{
  "model": "image VAE",
  "encoder_norm_position": "pre",
  "encoder_mlp_ratio": 4,
  "encoder_layers": 12,
  "decoder_attention": false,
  "decoder_upsampling": "transposed_conv",
  "optimizer": "adamw",
  "beta1": 0.9,
  "steps": 5300,
  "lr_schedule": "wsd"
}
Rows from block 11 of the encoder of a small image VAE, named by matrix and row number. Rows with one number belong to one neuron. Each number is 200 + 40 x the weight over its row's rms, rounded and kept within 0 to 999. All counts start at 0.
After each neuron's rows are labels from the 100 images, of 14848, where the neuron reaches its highest value: "lies over" is the class under the peak. Only what is clearly more common there than usual is listed. The data: made-up ball-and-stick molecule models. In brackets: how many of the 100, against the usual share in percent.
# fc1: MLP up (encoder.blocks.11.mlp.fc1.weight, 768x192), inputs 0-191
# fc2: MLP down (encoder.blocks.11.mlp.fc2.weight, 192x768, transposed), outputs 0-191

fc1.181,206,241,206,192,218,272,143,215,204,120,221,252,164,254,192,156,161,168,168,193,193,239,207,263,197,142,216,256,202,169,180,153,195,199,175,195,181,228,185,223,241,288,173,117,176,169,167,234,236,215,205,276,167,251,181,247,260,162,208,133,254,171,195,182,222,239,138,261,243,168,235,190,222,195,204,197,194,244,184,189,173,228,170,118,229,150,243,225,129,215,271,217,186,157,244,199,215,197,172,210,179,233,194,100,222,238,272,262,238,209,173,182,206,283,226,173,155,205,203,160,181,164,198,252,244,139,220,182,183,175,234,215,245,178,211,146,208,173,199,172,218,181,295,198,215,233,193,204,121,221,165,272,235,211,150,214,145,263,230,164,220,176,206,225,134,235,174,119,252,215,207,174,293,192,212,278,229,273,219,156,264,196,178,200,154,267,95,153,216,164,161,203
fc2.181,237,229,227,135,247,223,172,223,256,189,240,195,224,145,227,248,253,170,208,207,182,208,176,157,308,231,150,228,258,214,238,227,206,292,229,185,268,204,181,166,100,252,232,244,259,185,175,258,223,209,141,181,233,146,143,204,179,168,131,174,194,136,205,217,175,140,274,172,247,178,156,181,208,160,178,141,214,149,139,170,203,180,198,248,198,195,185,182,199,231,177,208,213,203,180,171,157,265,250,196,191,280,232,172,202,227,150,222,146,244,184,190,159,242,249,203,190,186,183,167,190,242,170,196,164,228,255,132,138,134,146,162,200,201,191,233,252,269,211,236,180,233,201,276,136,207,210,232,226,178,251,197,221,159,215,166,206,273,208,214,212,231,155,192,278,232,257,253,153,163,177,232,228,177,136,125,188,156,110,163,146,170,211,168,131,265,156,159,190,169,249,211
lies over: purple ball (64 vs 1)

fc1.452,219,165,268,239,149,243,152,172,197,130,185,175,223,288,171,183,140,298,135,163,264,244,177,242,208,179,209,147,211,254,224,240,137,192,213,187,231,181,129,171,265,176,172,233,209,186,164,239,127,158,231,221,256,229,198,199,211,278,177,204,256,190,204,213,221,166,228,129,188,237,199,282,160,211,136,153,171,201,156,164,246,240,166,204,200,180,258,164,206,167,173,266,162,175,156,213,169,203,218,208,216,179,182,186,189,179,190,258,207,185,151,190,207,211,192,189,252,249,161,120,195,242,267,237,160,211,236,199,221,264,266,200,261,123,210,219,147,158,210,138,261,173,228,241,158,248,242,248,150,191,163,235,221,146,211,264,263,239,170,130,255,183,213,196,181,229,208,232,120,196,148,195,191,133,143,176,183,182,221,165,232,222,115,184,149,214,214,260,189,126,242,188
fc2.452,193,210,222,180,227,191,194,140,200,128,110,206,174,233,220,174,166,193,168,200,183,206,199,220,129,134,231,237,143,139,150,200,196,212,232,166,202,211,302,221,225,288,242,183,293,175,230,218,269,241,171,222,177,215,140,216,182,211,171,170,175,220,228,207,211,201,142,151,150,249,223,273,210,129,224,145,213,151,214,213,178,181,169,152,173,232,208,181,151,202,216,162,175,228,178,167,159,196,166,163,156,150,208,176,256,267,244,258,177,127,158,125,215,187,163,229,217,303,219,160,223,161,259,216,214,253,175,230,245,263,241,194,238,216,209,203,182,152,193,203,181,226,262,306,250,172,179,182,212,148,165,217,240,163,225,192,234,156,201,203,211,223,266,269,140,231,181,188,187,209,166,230,271,82,152,205,257,215,272,153,236,263,162,177,232,243,205,226,182,241,146,207
lies over: purple ball (29 vs 1)

fc1.50,219,169,170,264,133,170,114,204,206,168,193,253,251,171,155,192,165,224,215,151,207,210,243,157,160,217,212,272,131,201,183,153,195,180,188,215,192,193,239,202,260,221,184,185,171,212,173,239,211,151,277,224,285,230,186,243,206,194,210,145,220,176,186,98,226,211,236,225,244,259,150,200,172,207,227,202,146,245,138,149,191,244,220,195,155,235,188,247,145,230,231,166,147,200,187,150,265,198,160,186,221,191,198,212,215,237,196,216,192,210,180,187,268,136,185,201,126,267,190,197,145,180,243,169,244,216,220,269,226,187,224,214,274,229,218,199,208,159,124,141,188,179,228,270,272,227,183,219,239,157,246,217,163,266,171,210,157,230,242,247,207,193,244,226,230,201,118,122,225,162,165,151,157,180,176,267,194,194,179,299,294,229,259,132,141,252,209,242,191,284,232,246
fc2.50,219,254,231,238,256,212,222,164,176,222,171,215,221,242,233,166,182,169,204,239,189,120,182,229,239,152,212,193,130,182,212,185,260,134,223,210,189,154,221,232,243,196,216,231,267,222,185,213,191,196,166,253,139,209,135,146,252,164,156,134,200,154,227,292,200,183,151,235,149,175,223,196,227,159,240,192,128,177,220,252,147,179,135,151,189,167,177,214,146,159,202,155,187,156,177,161,173,208,174,191,179,210,200,144,238,253,218,231,181,182,133,196,198,256,235,172,175,274,234,145,247,166,175,257,275,287,263,178,185,199,247,263,193,161,210,205,139,148,168,176,127,180,224,156,171,285,187,250,189,213,257,249,188,121,229,192,256,194,226,173,254,202,230,183,122,175,173,232,245,269,207,232,178,175,188,180,160,174,247,163,186,284,130,196,251,231,142,215,144,228,111,231
lies over: red ball (29 vs 1.5)

fc1.519,188,171,169,176,244,280,179,241,206,241,181,239,196,222,210,201,157,231,207,135,193,225,173,164,232,136,210,173,208,215,208,190,190,186,267,221,205,217,110,229,174,258,96,206,152,156,166,240,229,218,185,171,260,161,237,249,252,177,197,223,174,167,147,217,250,245,171,146,182,271,253,232,198,228,287,161,196,213,154,285,229,196,215,99,228,121,242,174,163,194,160,245,149,172,174,224,193,159,156,147,167,212,135,110,202,175,212,234,196,178,194,168,158,243,215,319,216,156,205,162,177,218,178,257,144,201,165,208,165,193,246,174,270,158,193,259,216,177,149,226,182,238,273,272,239,198,204,243,160,198,137,216,191,227,137,281,169,183,241,238,205,166,187,205,191,227,132,169,175,189,234,211,259,189,187,195,208,195,216,182,260,142,93,157,131,230,184,213,184,206,200,203
fc2.519,226,251,289,173,174,237,185,202,183,212,118,236,126,205,183,223,168,209,156,195,184,173,257,184,121,142,169,184,187,208,211,244,144,242,207,130,236,216,262,157,259,250,232,220,195,159,209,222,230,211,207,221,144,149,131,204,156,315,241,205,240,204,282,194,185,245,189,107,135,157,265,280,142,195,117,183,225,189,164,188,252,213,201,220,135,180,235,186,226,226,204,211,201,192,272,179,200,261,237,174,207,226,270,188,233,264,158,221,191,151,185,163,170,267,166,250,195,192,205,174,189,219,198,199,166,192,235,188,235,273,153,162,233,237,156,206,181,146,172,179,145,171,261,241,244,169,213,191,183,265,275,139,265,137,206,238,229,200,223,141,155,114,214,196,165,280,199,170,259,189,189,220,192,169,147,174,211,250,228,223,183,177,186,224,252,238,183,205,225,195,173,252
lies over: purple ball (51 vs 1)

fc1.728,173,209,165,249,132,201,154,170,175,138,181,261,221,177,190,187,155,196,259,207,254,123,249,145,249,199,183,261,278,218,264,152,231,200,225,242,171,139,188,187,219,130,207,194,169,230,176,159,257,169,191,191,251,197,144,227,143,142,137,163,230,243,256,202,268,204,238,229,209,189,141,230,192,212,148,138,229,262,220,133,157,194,212,228,227,247,211,192,142,201,185,193,176,249,192,133,248,251,202,124,204,218,172,273,225,208,197,253,176,263,166,186,188,192,171,176,221,193,153,222,152,240,213,251,244,165,188,163,148,192,192,235,179,161,228,158,238,236,186,137,204,270,213,321,252,181,194,239,184,230,234,159,147,239,152,220,140,212,227,225,271,264,206,169,210,159,243,248,212,173,204,147,192,100,238,210,141,175,176,254,205,188,186,212,102,172,213,249,226,259,205,221
fc2.728,225,231,263,182,142,190,217,154,183,175,224,213,255,220,160,149,136,180,128,232,157,159,261,232,210,144,272,168,213,219,196,260,167,136,186,223,174,154,222,175,185,209,207,216,204,213,186,197,191,197,204,274,235,175,208,278,202,187,218,157,133,216,218,275,227,249,170,231,177,164,240,196,241,160,236,131,142,138,239,250,255,243,123,155,194,127,274,174,220,228,179,230,156,117,260,191,178,254,228,183,166,249,203,240,209,174,226,267,214,210,149,196,237,264,189,209,201,175,248,196,161,133,238,224,235,223,253,266,227,160,192,178,179,231,124,196,223,259,162,212,200,242,273,194,231,236,200,206,175,146,264,156,143,186,185,230,168,197,230,191,288,150,206,242,183,221,252,163,245,131,188,234,226,231,184,243,137,156,230,134,151,262,227,144,224,218,150,144,186,184,135,163
lies over: red ball (37 vs 1.5)

fc1.589,168,252,165,205,230,187,203,275,208,172,202,217,160,241,211,173,224,184,218,226,223,234,153,275,261,143,184,252,167,223,187,212,239,148,188,217,169,189,192,171,195,259,155,125,164,261,201,153,245,211,226,281,245,216,213,263,233,146,219,207,238,187,198,212,241,179,161,200,217,171,194,197,235,165,291,248,219,236,163,239,130,178,188,135,228,223,180,200,210,204,201,182,206,156,167,193,134,195,168,215,181,223,213,209,158,211,306,158,261,205,223,177,222,151,204,250,128,229,150,124,183,196,149,283,189,124,208,125,143,220,172,222,275,230,180,226,206,190,136,199,156,170,268,237,142,161,169,278,183,164,158,267,203,240,117,184,160,231,158,196,191,239,142,228,181,156,134,194,245,251,204,126,196,200,234,215,196,247,161,269,211,202,214,233,114,139,253,218,165,174,138,151
fc2.589,179,173,222,185,208,156,237,204,226,224,200,152,214,129,116,226,143,264,256,177,236,238,225,145,207,255,214,134,237,161,193,232,263,248,159,214,240,199,214,194,185,153,199,206,223,148,238,231,285,192,238,139,189,153,192,205,137,215,186,164,192,221,157,174,153,236,173,221,213,243,242,280,229,236,193,207,161,191,138,146,272,219,167,167,194,232,164,85,149,134,229,204,214,196,259,226,153,206,248,222,129,215,178,257,213,173,209,159,206,261,243,230,123,161,168,270,194,228,185,145,104,199,199,156,191,198,171,108,201,204,202,241,213,229,217,184,267,177,283,150,171,244,220,239,213,212,225,191,269,183,165,228,240,156,176,251,280,225,154,210,202,189,196,217,164,249,266,187,208,153,249,189,179,171,211,151,177,189,130,149,167,142,186,206,220,256,148,176,122,255,205,192
lies over: purple ball (75 vs 1)

fc1.505,172,185,240,250,196,163,97,183,166,128,156,262,252,200,199,209,181,228,220,191,274,195,223,206,209,189,183,254,150,202,175,148,215,161,217,216,242,200,168,257,290,235,228,206,186,204,198,247,211,200,242,245,275,192,110,194,219,201,232,171,292,174,175,165,232,198,232,199,189,206,231,174,221,227,113,153,144,217,165,240,236,231,227,196,115,285,186,185,172,193,240,204,169,220,139,200,207,263,191,151,212,158,236,193,225,175,239,215,136,274,148,204,208,193,193,167,196,245,184,136,186,219,281,203,243,189,193,157,199,222,276,272,215,194,199,188,176,138,226,173,189,215,233,316,195,258,270,225,182,228,188,173,164,171,145,231,177,240,227,241,241,168,209,230,213,191,124,202,266,172,128,214,156,91,212,124,219,214,186,206,248,239,235,218,177,260,224,259,245,216,259,161
fc2.505,284,221,270,201,182,219,174,204,243,133,208,256,222,164,182,204,229,236,223,188,174,170,175,191,155,214,284,193,212,148,163,193,237,196,184,208,174,143,207,165,134,193,197,226,203,179,155,217,206,218,176,217,196,198,130,250,207,196,143,196,147,161,214,291,202,227,162,189,208,220,165,209,248,180,231,111,135,152,190,241,158,233,195,225,217,145,205,173,170,224,187,95,189,138,190,212,238,215,194,197,192,195,195,157,294,224,158,274,180,170,180,212,243,224,240,198,147,258,245,228,179,202,249,193,208,275,224,228,259,149,292,168,170,155,170,149,260,232,259,224,250,154,228,220,251,241,170,185,169,200,200,148,220,165,287,172,218,157,187,151,242,153,285,348,269,244,230,228,246,218,144,174,205,66,195,177,201,183,196,207,183,227,178,207,205,202,220,187,208,201,200,224
lies over: red ball (37 vs 1.5)

fc1.324,265,209,237,215,224,301,137,210,232,166,164,218,145,199,158,295,183,208,230,155,172,164,180,204,185,193,262,257,169,206,261,203,271,274,104,200,237,178,192,178,197,298,162,204,181,197,227,258,261,271,212,163,210,211,211,266,225,189,213,169,194,124,229,193,196,149,187,174,224,172,145,172,147,204,227,101,151,149,129,200,199,267,149,148,198,183,161,168,192,208,216,226,218,220,176,255,200,237,200,247,209,183,240,129,229,196,228,267,188,213,117,184,220,174,173,175,78,186,193,181,140,168,225,218,223,245,195,196,154,128,186,190,229,160,239,108,225,145,234,154,214,177,271,213,209,226,258,282,150,196,205,213,226,168,187,188,162,264,230,195,212,135,190,214,260,201,222,247,184,134,171,206,218,162,197,132,211,216,187,187,230,229,188,171,181,255,159,191,194,183,233,156
fc2.324,264,157,213,185,258,208,165,228,202,156,193,230,78,224,224,202,183,189,205,193,167,220,184,253,232,228,178,238,226,184,221,233,240,217,227,187,166,127,142,80,182,235,197,253,206,151,263,169,256,234,202,185,184,170,160,221,248,125,182,231,228,194,256,207,212,165,179,193,140,193,179,170,258,206,158,180,226,179,210,207,241,240,205,244,192,155,181,122,248,197,220,184,248,217,209,232,195,273,196,279,232,190,229,162,213,242,119,271,175,225,141,174,177,234,178,252,239,279,162,167,169,150,176,251,224,239,203,130,194,203,145,238,231,198,173,137,205,209,265,186,204,240,176,345,164,181,178,191,204,176,234,239,215,193,175,257,247,211,164,220,190,166,220,245,205,211,273,141,217,193,234,202,156,59,147,194,155,232,243,183,188,248,247,228,161,222,182,210,173,187,148,241
lies over: red ball (30 vs 1.5)